config.toml
vocab_size = 32
text_encoder_qk_norm = true
text_encoder_parallel_block = false
init = "xavier_uniform"
beta1 = 0.9
eps = 1e-08
cautious_weight_decay = true
steps = 5100
weight_decay = 0.05
Rows from block 2 of the text encoder of a small contrastive image-text model, named by matrix and row number. Rows with one number belong to one neuron. Each number is 50 + 10 x the weight over its row's rms, rounded and kept within 0 to 99. All counts start at 0. After the name is the row's rms in percent of the matrix's.
Before each neuron's rows are labels from the 100 texts, of 14976, where the neuron reaches its highest value: "tokens" is the input token at the peak. Only what is clearly more common there than usual is listed. The data: made-up ball-and-stick molecule models.
# fc1: MLP up (text_encoder.blocks.2.mlp.fc1.weight, 384x128), inputs 0-127
# fc2: MLP down (text_encoder.blocks.2.mlp.fc2.weight, 128x384, transposed), outputs 0-127

tokens: "eleven"
fc1.174 079:36 72 32 62 47 42 50 24 70 41 60 67 50 56 45 39 49 58 55 51 51 62 43 47 64 62 46 52 60 56 53 43 44 41 35 38 74 58 47 62 46 53 55 54 43 52 30 62 51 37 64 56 50 43 48 52 38 43 47 50 39 59 59 44 54 53 34 47 64 50 39 34 64 46 72 44 55 58 64 55 65 23 49 47 56 56 37 48 51 36 36 42 45 56 40 50 70 46 52 35 46 57 61 38 49 59 39 42 51 57 50 43 51 48 54 44 47 56 38 42 62 42 50 67 37 54 46 54
fc2.174 067:49 42 68 39 53 45 56 49 28 55 46 50 41 58 57 48 41 58 39 40 43 39 31 54 48 57 46 55 46 48 61 43 63 42 63 60 38 36 42 37 65 55 23 41 55 35 53 46 59 63 39 31 51 58 44 42 68 63 49 41 55 45 26 46 42 41 55 55 45 49 48 61 37 47 33 34 61 50 36 43 39 78 55 56 31 45 58 64 53 72 58 49 30 58 51 48 45 44 46 49 55 45 34 50 52 50 43 52 50 47 50 66 55 42 62 49 62 47 50 50 48 63 58 41 34 43 54 49

tokens: "nine"
fc1.230 101:57 41 43 53 66 42 24 47 56 42 29 47 69 51 63 41 36 59 53 57 58 47 75 64 50 38 56 66 36 36 64 51 64 31 55 56 54 51 40 57 42 51 38 61 39 56 35 62 38 44 55 57 51 66 47 53 41 55 36 38 48 47 44 47 64 57 51 61 62 45 64 38 56 48 41 46 52 49 56 48 58 43 55 44 42 56 63 66 29 55 46 49 66 44 48 47 46 65 63 51 65 47 51 59 49 59 36 49 51 54 41 58 53 42 69 39 55 49 46 38 41 56 43 49 73 58 42 36
fc2.230 072:31 63 54 54 29 50 76 49 41 62 63 55 26 49 45 65 61 47 37 36 49 60 25 37 58 57 46 38 69 64 33 54 48 55 36 34 46 55 59 44 55 50 60 50 62 54 62 47 59 49 50 48 55 41 53 44 45 31 58 37 54 42 51 46 36 47 51 48 34 52 49 46 43 55 51 57 52 35 41 62 50 58 62 63 53 53 42 45 62 39 62 53 37 67 56 55 57 38 48 55 36 48 41 47 52 45 62 57 42 43 57 31 48 42 22 48 40 47 45 53 50 42 40 51 41 44 51 69

tokens: "nine"
fc1.32 096:38 49 46 64 66 49 37 39 37 43 36 57 55 56 58 45 52 66 58 38 58 62 57 51 34 47 55 57 56 33 50 40 51 63 42 36 61 39 33 40 50 59 55 55 47 41 49 28 58 53 44 46 55 41 40 35 43 48 49 58 47 52 38 62 52 66 47 42 40 47 53 47 42 41 28 26 53 58 56 62 45 42 54 59 68 56 54 42 45 50 48 55 49 57 49 74 40 26 51 56 55 56 41 47 27 56 54 39 54 35 34 47 68 52 53 54 49 55 33 60 59 58 45 52 63 47 67 68
fc2.32 083:69 65 49 47 49 41 62 56 53 61 60 40 42 56 57 44 54 49 41 69 49 52 31 65 70 55 41 47 58 59 57 36 60 40 56 58 44 65 73 52 49 42 40 45 54 61 54 42 56 50 63 59 48 49 59 58 62 45 66 33 53 57 42 26 43 30 55 63 59 54 55 50 41 54 59 44 45 44 35 39 55 56 46 42 31 47 43 61 38 50 64 34 57 40 56 36 56 67 45 37 52 50 55 58 73 38 38 59 53 58 67 51 31 45 58 38 52 53 48 39 46 56 57 46 37 55 43 41

tokens: "eleven"
fc1.113 089:37 49 53 37 47 48 42 49 42 64 50 54 58 41 46 45 43 61 47 39 51 30 55 57 36 45 48 42 61 67 60 54 67 42 42 44 32 47 29 43 44 32 43 75 41 46 50 52 43 56 37 48 57 41 52 47 43 59 67 53 50 51 54 59 46 25 38 49 39 20 33 42 48 58 60 39 49 63 39 44 58 60 39 58 47 63 48 49 57 62 49 29 46 55 53 46 57 63 39 52 61 44 65 52 44 50 38 42 51 67 59 38 51 69 59 55 44 40 41 53 54 64 68 44 58 57 57 57
fc2.113 079:50 60 41 65 58 50 62 54 59 31 42 46 43 53 54 50 59 56 44 59 40 65 45 35 61 58 66 66 40 29 41 33 26 55 47 50 55 48 58 48 60 63 36 28 56 50 61 41 49 53 64 50 40 48 41 50 44 53 43 44 56 42 52 49 44 62 60 44 64 65 38 69 41 50 42 47 56 39 64 52 31 38 57 55 49 40 66 68 46 31 42 65 63 50 39 67 52 43 57 36 43 45 40 60 49 50 42 51 52 34 37 55 55 33 33 42 54 59 60 41 47 47 40 42 42 44 48 44

tokens: "green"
fc1.23 093:53 58 37 36 55 53 60 28 50 27 52 66 22 51 33 60 27 53 37 56 60 50 42 39 34 37 43 56 45 34 48 37 37 46 58 27 58 53 50 47 48 58 61 34 45 47 41 38 40 40 53 57 47 44 50 43 51 52 51 63 39 45 58 43 55 57 41 55 61 42 51 45 69 44 37 32 59 42 54 44 59 43 45 49 38 58 48 52 63 55 52 53 24 62 52 49 49 61 55 47 41 53 34 49 54 51 36 53 58 50 67 58 37 51 50 39 35 61 39 50 47 57 41 42 34 46 51 39
fc2.23 076:41 35 46 70 45 49 44 62 49 74 53 37 58 44 46 40 67 40 59 43 53 51 45 44 56 70 34 42 42 51 49 66 64 54 51 65 42 42 48 54 54 30 53 56 60 60 69 67 54 49 60 30 58 43 66 56 52 42 31 38 58 55 42 48 49 42 62 47 44 49 44 50 37 50 60 56 51 56 55 48 51 45 41 50 42 58 45 48 39 48 53 48 84 42 52 38 54 46 51 48 35 28 69 39 51 42 55 45 34 52 38 46 73 49 54 43 48 46 58 62 47 33 61 63 41 54 47 56

tokens: "purple"
fc1.209 104:44 54 46 35 56 63 50 56 55 61 42 42 49 54 64 38 50 49 38 44 44 60 52 60 48 41 65 62 44 57 50 52 47 39 43 64 41 50 41 42 39 50 51 51 48 62 46 59 74 43 49 20 35 50 40 64 41 57 38 62 64 59 62 43 47 55 55 55 62 70 26 60 49 38 39 51 57 54 32 41 47 37 43 51 46 51 71 47 56 55 55 69 44 42 53 44 57 60 41 48 51 60 57 60 61 71 54 77 53 36 45 39 43 35 54 46 43 62 32 55 35 48 56 45 63 49 42 53
fc2.209 075:54 50 46 71 47 38 44 62 51 31 53 50 55 50 48 62 50 52 53 53 51 34 50 46 55 52 37 36 52 45 57 51 53 61 57 42 56 45 59 62 69 50 60 51 50 38 54 43 38 53 51 61 58 50 57 40 54 39 64 39 30 43 45 47 54 40 47 37 51 25 74 42 62 64 70 44 40 49 65 58 50 61 65 53 43 38 37 54 61 44 42 37 72 57 46 46 35 46 59 61 55 32 35 36 37 40 46 25 53 53 54 50 61 61 53 46 60 38 55 49 77 56 56 56 46 46 52 42

tokens: "yellow"
fc1.103 094:36 50 36 35 41 36 46 50 50 56 55 42 37 27 35 56 63 50 61 45 48 44 64 64 31 42 46 35 38 60 46 56 22 56 52 56 54 43 70 66 54 50 48 46 52 44 49 53 26 56 51 46 49 56 58 61 35 59 44 59 50 30 49 47 75 47 43 41 35 57 48 50 43 59 62 26 55 59 67 54 67 41 60 61 48 54 63 56 45 55 51 52 51 60 52 42 54 65 47 67 43 53 42 57 62 38 39 47 51 42 64 45 53 46 49 51 49 68 49 50 45 36 40 40 54 47 59 59
fc2.103 090:50 31 59 53 45 61 30 41 40 46 56 52 77 61 62 37 50 48 48 58 25 52 60 41 71 49 37 45 55 47 57 48 72 40 47 56 52 48 47 57 46 60 65 59 48 58 38 45 48 44 44 47 52 45 50 53 51 48 40 47 49 76 29 60 37 51 41 41 58 40 36 54 54 52 34 56 44 58 58 54 51 80 33 56 47 46 45 49 66 43 57 38 53 59 60 62 48 29 44 46 44 47 42 45 43 57 59 76 56 53 47 57 42 43 62 48 57 57 57 47 53 60 50 56 64 57 44 64

tokens: "orange"
fc1.191 108:34 53 53 42 53 43 57 30 58 19 62 58 53 53 65 37 46 52 39 66 54 52 40 45 45 40 36 58 62 34 46 60 53 48 52 67 24 55 62 52 50 47 55 61 42 54 30 55 52 64 46 63 48 38 77 46 51 57 66 56 42 65 49 53 42 54 34 55 63 59 42 57 44 50 41 58 42 51 48 43 40 58 59 71 61 40 65 50 52 58 32 48 54 43 42 53 57 54 45 49 45 58 49 56 65 51 54 43 50 51 52 63 40 45 42 41 50 63 51 43 64 45 41 79 60 56 46 47
fc2.191 127:80 61 58 42 57 53 38 62 63 43 43 39 55 45 40 46 58 66 57 58 47 54 51 52 59 54 45 60 52 43 51 47 40 47 54 42 61 25 41 32 52 47 42 37 44 39 42 47 58 51 41 39 56 63 45 43 52 52 42 56 75 29 31 49 41 37 66 43 68 51 56 63 49 35 55 55 51 54 42 60 43 54 49 59 49 52 28 62 43 49 70 46 37 59 58 50 68 49 63 53 31 56 47 47 42 41 51 48 50 50 63 55 54 44 57 60 57 43 46 38 42 49 58 39 28 39 69 44

tokens: "green"
fc1.13 123:55 39 47 54 42 58 32 34 60 42 60 53 47 39 46 43 46 58 44 50 52 64 57 36 72 42 41 48 49 54 22 57 62 38 54 57 51 39 51 61 49 43 57 67 31 43 40 58 57 40 57 61 52 58 60 47 66 43 50 55 63 49 48 42 41 61 41 50 49 53 56 46 39 64 45 47 60 47 51 55 74 40 50 64 43 55 54 58 55 60 58 41 47 80 49 62 67 42 64 35 44 47 30 48 52 66 71 45 60 45 45 74 53 37 56 54 48 51 61 38 58 60 52 44 35 47 51 44
fc2.13 126:37 41 36 47 50 55 69 52 43 38 53 57 51 77 53 49 47 47 69 31 57 37 44 57 36 61 48 49 46 59 50 53 59 60 62 60 52 60 51 43 59 53 73 68 58 69 55 52 40 44 62 59 44 48 55 49 50 62 58 52 39 60 64 47 59 45 49 51 36 49 42 42 61 34 43 58 42 59 49 45 35 45 64 38 45 58 65 43 46 51 36 64 54 23 56 49 37 55 45 65 38 48 67 51 41 37 38 41 40 62 60 29 45 61 42 56 49 42 46 54 36 39 47 53 68 55 49 54

tokens: "purple"; "green"
fc1.260 107:42 50 49 52 56 57 70 26 51 52 63 64 57 48 55 47 49 43 52 64 49 52 59 52 42 42 38 45 51 56 61 36 49 31 53 50 43 51 54 44 57 56 59 68 57 53 46 50 36 48 46 58 32 61 52 55 60 65 56 52 48 39 66 60 32 54 47 43 54 69 50 66 35 53 70 31 53 53 38 63 55 35 75 48 68 28 50 53 58 35 47 63 32 61 43 58 41 42 50 61 58 46 27 59 54 49 51 50 40 43 50 35 43 39 48 56 44 52 36 51 38 56 50 71 53 57 49 46
fc2.260 128:67 67 53 39 49 49 50 66 46 54 61 55 68 68 40 54 61 49 54 41 56 41 58 62 44 45 34 49 58 35 39 51 71 56 25 42 62 54 54 43 38 36 53 46 48 56 55 49 36 41 46 27 44 70 43 50 53 43 39 51 53 53 39 60 63 45 37 54 48 45 46 51 50 55 32 39 48 42 61 41 56 64 28 58 26 45 45 45 54 45 41 52 66 62 53 32 58 46 71 46 53 38 51 47 62 37 65 58 50 57 53 50 52 48 71 57 54 45 45 56 48 49 38 47 55 69 44 39

tokens: "eleven"
fc1.275 077:50 73 32 56 39 70 52 34 37 48 53 43 41 34 58 59 38 53 48 41 43 56 33 47 42 37 65 58 58 44 38 51 35 49 40 40 44 67 51 56 39 35 57 48 64 63 61 58 47 60 48 58 58 57 57 53 46 53 56 41 46 63 49 46 48 28 63 51 61 41 49 67 70 57 63 53 60 48 52 52 56 41 35 52 30 56 49 55 63 44 49 58 65 56 37 44 51 56 48 66 43 67 67 47 48 58 37 34 65 40 64 59 61 51 56 35 45 38 64 38 54 47 49 55 57 50 45 57
fc2.275 062:40 59 66 49 55 36 49 61 28 63 75 50 49 64 48 45 49 53 50 50 49 56 44 50 60 60 61 38 52 60 53 44 57 58 48 57 54 61 48 43 88 54 34 37 23 55 67 48 33 31 52 57 53 55 42 37 45 51 48 58 56 46 59 43 55 60 45 49 40 66 35 43 41 42 59 52 69 42 56 54 52 64 60 44 57 42 46 55 48 46 59 50 51 50 53 59 59 61 43 37 69 29 47 52 53 64 77 41 60 55 53 48 45 36 47 52 43 49 54 39 51 58 51 49 57 56 39 61

tokens: "yellow"
fc1.357 077:41 45 55 50 36 56 38 55 29 49 29 50 55 43 37 36 68 30 49 28 41 45 50 60 48 49 65 44 57 63 54 64 59 52 53 33 37 65 46 43 44 72 33 74 47 58 50 42 71 52 48 53 38 50 60 45 60 58 66 58 55 39 55 68 57 56 47 30 43 36 42 41 44 61 43 45 56 35 53 47 41 47 46 53 60 56 49 62 45 56 66 61 51 69 61 53 28 36 45 38 41 49 43 55 35 49 62 48 40 52 48 53 48 54 50 56 47 52 42 63 53 43 54 58 44 46 50 43
fc2.357 079:41 40 57 43 49 51 49 59 61 40 69 42 40 50 64 69 30 74 55 64 55 39 36 52 54 61 46 38 45 39 58 36 41 35 45 64 45 47 36 53 54 32 59 56 42 33 42 56 31 53 54 39 48 59 53 54 41 35 36 53 39 64 37 45 35 56 51 46 57 58 52 68 60 40 52 58 50 59 56 55 65 48 58 61 38 47 35 39 43 48 41 52 49 45 46 58 48 68 48 68 54 55 56 43 44 54 40 58 73 51 55 68 50 61 42 63 44 51 56 28 45 39 40 42 59 47 54 62

tokens: "purple"; "green"
fc1.317 079:44 53 48 57 50 41 45 51 57 46 47 46 71 57 62 62 60 38 57 35 48 52 44 53 63 33 57 61 52 50 57 37 46 34 43 69 41 61 54 62 45 55 52 52 57 59 56 54 44 45 51 35 40 51 64 40 62 50 43 52 56 42 49 35 58 79 58 57 58 61 63 28 55 57 54 43 65 47 47 56 46 44 41 75 41 19 37 53 38 38 52 43 43 50 55 73 32 39 59 37 40 37 39 50 54 37 42 32 54 40 67 58 63 51 55 41 52 45 47 60 54 43 46 49 47 56 54 52
fc2.317 064:45 45 45 46 52 53 69 42 27 56 58 45 39 49 62 41 49 47 49 54 62 53 57 50 32 62 48 51 39 66 43 57 54 50 53 48 37 46 58 42 52 37 56 48 42 49 61 58 63 50 51 58 40 56 45 75 64 60 45 46 47 49 62 57 46 43 40 33 32 34 23 50 52 44 49 45 44 58 59 47 55 47 43 30 53 73 69 39 61 68 60 70 60 42 31 41 46 51 51 52 58 55 64 45 50 64 65 50 40 52 46 53 62 54 51 45 58 71 52 32 34 63 55 38 42 58 47 48

tokens: "yellow"
fc1.140 127:60 44 42 74 41 46 43 56 40 49 33 55 60 51 51 59 48 50 43 48 48 46 71 62 41 52 55 44 53 45 57 45 64 61 48 30 52 47 39 40 53 49 48 60 29 44 52 30 53 51 33 48 43 55 58 45 61 53 50 60 51 51 45 49 66 65 40 25 30 40 43 46 49 50 28 50 61 54 42 51 26 50 52 56 51 62 46 53 60 56 53 41 50 66 45 76 45 31 35 44 58 44 57 52 55 50 55 56 56 47 39 41 66 44 54 71 58 38 41 44 57 62 60 37 49 42 57 70
fc2.140 092:47 52 43 35 51 60 53 50 64 36 60 44 36 45 42 54 61 47 51 34 51 55 22 43 66 55 46 44 45 53 46 64 42 31 55 60 45 56 62 58 48 57 53 54 55 53 46 56 46 48 42 56 65 49 56 41 38 54 51 44 60 59 53 36 39 34 52 66 71 60 61 53 49 68 60 44 27 43 58 51 68 48 47 39 50 37 59 50 42 47 40 55 52 53 48 26 52 63 56 52 42 43 41 54 50 45 48 48 55 42 71 63 26 51 40 29 39 60 42 49 32 36 40 42 70 56 49 43

tokens: "green"
fc1.365 091:36 60 39 29 54 34 41 58 68 47 57 47 59 64 53 47 42 47 43 56 50 39 44 31 52 65 49 54 59 46 55 53 43 59 74 44 57 54 45 46 55 58 58 56 59 41 38 46 34 58 50 43 47 34 51 51 46 62 43 67 49 53 56 40 38 40 50 53 46 48 67 42 54 71 52 48 36 50 42 52 65 45 57 52 44 47 73 41 37 47 26 39 53 40 41 45 36 48 64 43 71 60 48 41 57 56 39 33 35 56 61 53 57 43 39 60 50 65 43 54 36 50 47 52 36 52 27 36
fc2.365 074:76 45 43 48 58 63 54 36 48 42 58 49 58 47 54 50 58 45 60 39 41 40 61 51 60 30 41 57 39 53 43 53 51 41 40 53 33 46 43 45 55 36 73 54 49 62 29 38 51 49 48 46 52 77 60 51 54 37 47 42 49 39 44 68 49 45 47 50 31 43 49 51 34 48 50 40 66 47 51 36 45 56 37 52 50 63 33 59 52 65 68 57 49 60 53 63 60 31 46 69 29 44 54 52 51 39 47 63 64 37 50 52 47 51 62 34 65 40 45 41 42 49 42 45 60 58 62 44

tokens: "red"
fc1.299 087:35 47 46 69 48 56 63 57 52 53 48 53 39 49 68 37 50 53 60 56 70 55 51 64 43 64 44 69 46 58 63 51 43 41 32 61 57 46 36 67 51 50 61 39 55 42 46 50 28 36 56 67 49 46 47 50 69 53 64 51 45 39 49 55 46 43 60 50 65 56 58 54 44 64 68 48 49 45 38 49 55 26 46 45 49 35 57 55 54 50 43 45 52 44 39 67 55 48 37 52 59 51 60 52 27 39 65 69 55 62 43 44 57 37 44 53 53 60 45 44 29 46 40 38 40 61 66 34
fc2.299 077:58 56 50 20 52 53 39 36 51 52 48 55 53 48 31 54 56 46 47 47 38 52 50 43 59 43 43 39 54 56 42 55 58 65 59 42 55 53 63 51 40 56 44 51 43 54 38 44 80 80 49 40 62 47 52 50 45 46 49 52 66 58 42 48 54 51 44 52 38 32 41 46 43 43 27 52 52 42 59 54 37 58 49 44 51 58 48 70 43 52 51 56 55 55 50 49 45 63 47 46 23 56 47 66 78 51 43 30 48 38 61 48 59 57 57 44 49 64 63 51 63 62 50 64 52 35 36 62

tokens: "red"
fc1.362 086:43 72 58 52 48 61 49 52 39 40 31 45 54 63 59 46 64 52 54 54 67 50 51 45 51 37 56 31 41 51 52 57 54 61 45 56 65 70 38 59 66 63 55 53 37 62 44 33 36 55 69 64 45 54 55 39 33 49 47 55 50 45 53 53 54 50 38 51 59 66 36 64 59 64 45 58 47 58 42 41 30 42 42 51 35 45 54 50 67 60 66 42 55 44 36 59 33 37 52 54 62 55 60 53 46 57 49 69 46 59 58 61 50 70 38 53 62 60 40 52 72 45 58 50 44 59 42 52
fc2.362 092:41 59 32 43 63 50 66 51 58 46 47 51 41 56 48 39 39 40 34 55 47 56 40 70 33 53 60 48 53 55 47 49 55 53 59 37 49 57 57 47 59 53 57 46 50 59 49 58 63 47 31 70 48 45 36 56 48 64 67 48 31 47 56 42 57 43 54 55 33 44 56 47 57 48 72 60 57 65 50 48 66 38 57 47 67 43 61 57 36 56 38 65 59 32 41 43 49 64 37 55 49 46 60 57 49 32 36 38 26 48 53 32 62 43 37 55 37 66 54 47 38 43 39 60 42 45 54 46

tokens: "red"
fc1.115 090:63 68 39 35 46 48 65 49 66 53 50 61 56 63 49 67 39 46 59 45 63 51 50 55 46 43 48 54 48 42 50 33 51 52 54 57 49 55 50 47 52 41 36 44 55 56 50 55 45 63 49 25 41 28 48 53 47 37 46 49 44 42 54 52 35 53 57 36 50 48 51 56 60 35 66 53 69 56 37 44 41 65 49 61 36 42 62 53 41 61 44 35 21 41 57 39 38 59 68 59 38 64 54 65 41 51 44 42 64 61 54 39 65 30 41 53 46 43 38 54 55 70 35 42 36 49 53 51
fc2.115 068:31 46 52 69 58 52 43 37 31 63 60 54 38 55 58 35 56 52 41 65 39 74 57 44 53 63 57 42 59 58 47 37 67 51 44 28 58 52 49 60 59 63 37 61 46 55 52 45 57 38 57 73 51 61 43 48 51 67 47 43 48 63 46 57 61 44 37 57 39 47 37 55 39 49 43 48 45 61 64 29 62 40 58 49 65 55 37 51 54 42 35 52 69 39 39 56 63 48 45 46 66 46 52 47 45 48 59 32 35 52 44 55 51 51 57 43 53 60 50 27 51 54 63 57 57 51 34 48

tokens: "green"
fc1.240 115:30 51 50 46 58 56 60 44 48 60 69 35 34 60 48 32 38 34 52 66 40 52 60 51 26 29 57 60 53 44 32 42 47 24 38 61 64 61 52 49 49 56 61 60 47 51 34 36 61 60 56 53 52 46 45 46 65 57 34 61 50 36 54 51 57 66 35 62 40 61 72 62 52 48 41 32 61 50 38 60 60 40 59 55 68 46 48 45 48 49 49 55 45 59 49 46 63 33 49 44 70 58 48 49 49 44 44 55 57 65 52 51 42 57 48 43 50 63 49 41 54 45 59 50 43 40 56 52
fc2.240 143:71 35 59 47 55 48 26 48 56 56 58 39 68 57 47 47 43 52 38 56 47 64 43 53 54 62 50 61 38 48 59 45 70 44 41 57 60 48 57 36 45 54 54 55 58 51 38 38 65 35 44 63 38 52 62 52 57 54 48 49 62 66 34 40 55 35 51 48 63 59 62 63 54 45 54 51 27 23 41 61 64 65 56 45 56 39 58 54 37 37 51 38 54 39 61 36 43 56 47 51 36 41 48 59 45 42 52 44 26 48 56 53 39 59 61 55 51 47 53 57 39 47 58 63 46 46 46 24

tokens: "purple"
fc1.250 098:53 34 52 65 32 38 77 45 50 46 44 47 39 48 46 39 59 50 50 53 52 47 52 65 18 54 40 36 58 43 53 47 62 22 42 69 49 61 51 58 49 54 64 55 50 70 67 64 46 53 48 57 56 35 58 49 52 48 43 49 43 52 63 51 54 54 51 51 52 48 43 41 68 56 56 41 50 41 47 44 46 37 38 50 66 52 53 39 44 63 47 58 39 58 32 49 47 55 51 27 56 59 47 52 33 50 48 37 65 51 47 67 60 34 54 51 51 63 47 50 42 47 69 31 42 64 46 45
fc2.250 115:40 61 69 41 67 50 37 61 45 47 54 53 68 44 50 48 56 43 63 41 42 44 56 62 66 41 64 48 47 56 25 50 54 65 42 38 42 56 48 52 66 51 50 59 48 34 37 40 51 49 50 55 44 72 50 57 53 49 60 49 62 26 41 47 35 46 48 13 44 33 53 59 31 56 61 56 52 49 58 36 58 52 44 55 41 56 47 43 50 38 62 48 61 37 56 38 54 53 46 58 56 45 52 34 49 46 66 54 54 40 52 37 36 49 56 51 50 58 47 41 46 48 24 57 59 55 61 40

tokens: "orange"
fc1.252 135:40 52 30 50 40 58 49 59 50 54 64 58 51 35 52 28 53 42 51 37 50 62 41 51 55 47 43 56 49 62 53 74 38 49 62 74 49 48 48 50 48 51 62 51 58 42 44 56 28 49 69 52 25 42 55 71 49 51 51 60 42 58 46 30 26 59 33 59 51 44 81 58 66 49 52 65 55 62 60 54 56 49 53 48 57 50 46 53 61 59 47 49 60 36 26 43 41 42 54 54 53 51 58 57 56 57 59 56 47 47 41 49 46 56 39 56 53 46 61 45 67 47 52 63 46 34 53 57
fc2.252 133:69 47 75 48 65 49 55 44 46 48 45 58 57 71 35 56 55 47 48 64 58 41 64 38 54 49 45 51 56 56 34 37 63 36 31 42 53 50 56 71 51 44 52 49 44 67 43 45 53 55 43 47 70 66 57 30 53 48 57 31 66 38 60 49 67 59 65 45 56 38 35 33 38 50 57 42 49 49 43 37 43 51 52 56 40 39 56 38 49 43 52 60 40 59 66 54 57 46 54 53 46 55 28 44 48 35 42 48 39 49 58 67 54 48 47 41 48 50 49 57 26 56 49 36 60 58 53 39

tokens: "green"
fc1.193 108:35 58 45 30 53 57 55 59 53 64 57 41 42 50 41 54 56 63 54 62 56 74 41 38 47 40 46 55 35 51 50 39 31 50 68 51 55 61 44 55 63 62 31 36 50 50 53 53 50 52 59 48 72 40 39 53 48 49 57 49 44 44 59 53 58 53 51 61 62 55 57 55 53 61 56 59 68 51 50 48 60 46 89 53 53 60 38 62 47 40 55 63 50 47 62 52 50 36 50 41 45 63 54 40 58 42 42 64 55 71 38 57 36 51 59 69 38 52 49 55 54 45 41 40 29 36 56 43
fc2.193 089:62 48 44 63 39 51 51 41 40 44 61 58 46 71 46 47 39 46 58 43 47 35 51 70 47 63 43 43 66 46 54 58 61 36 30 45 55 41 47 42 27 38 67 65 46 46 53 51 49 38 44 40 36 55 60 54 51 52 46 55 64 44 43 56 55 50 46 42 40 46 51 52 44 46 40 43 29 50 55 44 59 49 21 40 46 46 59 46 61 60 52 17 67 55 43 48 49 56 51 50 42 36 57 57 44 50 53 47 50 35 55 52 72 48 60 31 62 46 51 47 40 58 61 69 62 65 40 56

tokens: "eleven"
fc1.326 078:50 55 54 39 68 52 59 52 45 43 43 46 40 58 42 51 52 47 36 62 35 43 37 42 63 60 47 56 62 59 43 55 56 54 36 51 49 59 47 50 58 49 50 39 51 69 42 35 50 30 41 23 59 46 59 57 47 63 44 41 68 49 44 59 40 44 59 57 61 49 45 60 41 54 74 35 67 47 56 60 70 47 48 66 39 65 62 43 64 58 39 49 25 60 41 57 71 51 44 70 47 59 56 42 48 68 43 36 44 39 44 50 55 46 60 44 37 60 53 48 45 63 49 34 56 44 49 52
fc2.326 065:43 60 50 51 38 60 43 52 32 45 37 52 60 45 62 48 36 39 51 29 52 53 49 62 49 60 53 42 54 38 81 26 57 29 59 52 50 47 50 44 45 53 30 52 65 56 47 57 44 63 54 64 54 51 49 40 60 54 45 49 45 56 45 52 52 50 46 52 42 42 62 31 60 42 42 47 44 61 36 43 47 61 61 43 43 39 39 57 60 54 52 38 70 63 53 45 44 63 62 37 64 30 46 48 36 54 38 56 65 44 46 34 47 67 55 55 62 52 26 36 64 49 64 60 42 53 58 54

tokens: "nine"
fc1.348 095:53 45 40 57 30 40 48 45 36 61 48 50 67 62 36 37 39 39 41 46 55 66 59 44 54 34 62 61 43 43 63 49 39 59 48 48 40 43 51 38 64 40 51 76 61 60 42 57 58 43 54 48 62 47 65 42 58 63 41 58 51 48 40 49 44 36 43 48 56 47 60 29 37 69 35 28 53 50 26 36 57 48 46 52 50 47 55 44 63 54 59 56 52 68 57 54 33 43 44 60 50 51 62 61 53 42 56 43 55 55 41 47 56 36 61 67 55 50 49 38 56 57 55 36 75 43 46 56
fc2.348 095:44 65 47 34 69 53 52 45 56 56 55 58 58 43 57 68 54 60 41 46 68 59 42 41 53 48 43 50 64 58 54 45 64 34 29 31 69 62 64 54 47 46 39 33 54 55 58 50 59 36 72 51 35 50 25 59 47 36 48 23 43 54 50 43 47 61 60 61 30 43 44 64 46 60 47 45 49 45 59 54 31 41 42 59 57 49 54 70 51 36 56 43 45 54 54 40 54 54 49 48 62 41 52 44 47 37 50 61 38 46 67 46 58 42 42 40 37 54 42 49 51 44 48 71 47 52 53 54

tokens: "green"
fc1.280 082:47 54 60 42 61 34 47 61 60 41 44 50 37 58 45 44 64 45 46 46 43 62 35 40 49 55 54 43 54 40 58 39 56 51 47 62 47 58 36 56 38 54 37 41 44 53 41 58 46 60 46 51 40 41 50 33 59 63 64 44 51 48 39 39 29 39 58 52 61 46 59 56 49 49 50 60 49 49 47 52 45 17 56 66 41 53 52 61 43 57 41 49 54 54 61 63 53 35 66 40 64 54 37 55 56 52 53 58 42 55 44 59 35 68 53 55 50 67 55 47 72 48 68 73 19 39 67 46
fc2.280 086:56 34 46 54 41 47 48 39 44 58 54 54 54 33 63 44 46 46 42 48 52 57 48 45 50 59 43 61 32 45 51 42 45 39 52 61 67 44 43 35 48 44 62 68 58 36 50 42 51 24 49 48 36 43 78 60 45 35 42 57 57 58 67 57 52 59 41 38 44 64 56 65 49 38 56 41 48 55 71 62 54 56 59 31 45 52 55 52 44 61 55 50 40 48 44 52 42 71 22 43 47 70 61 52 48 64 49 57 37 34 52 62 61 36 40 51 47 43 60 56 44 48 55 45 58 54 66 39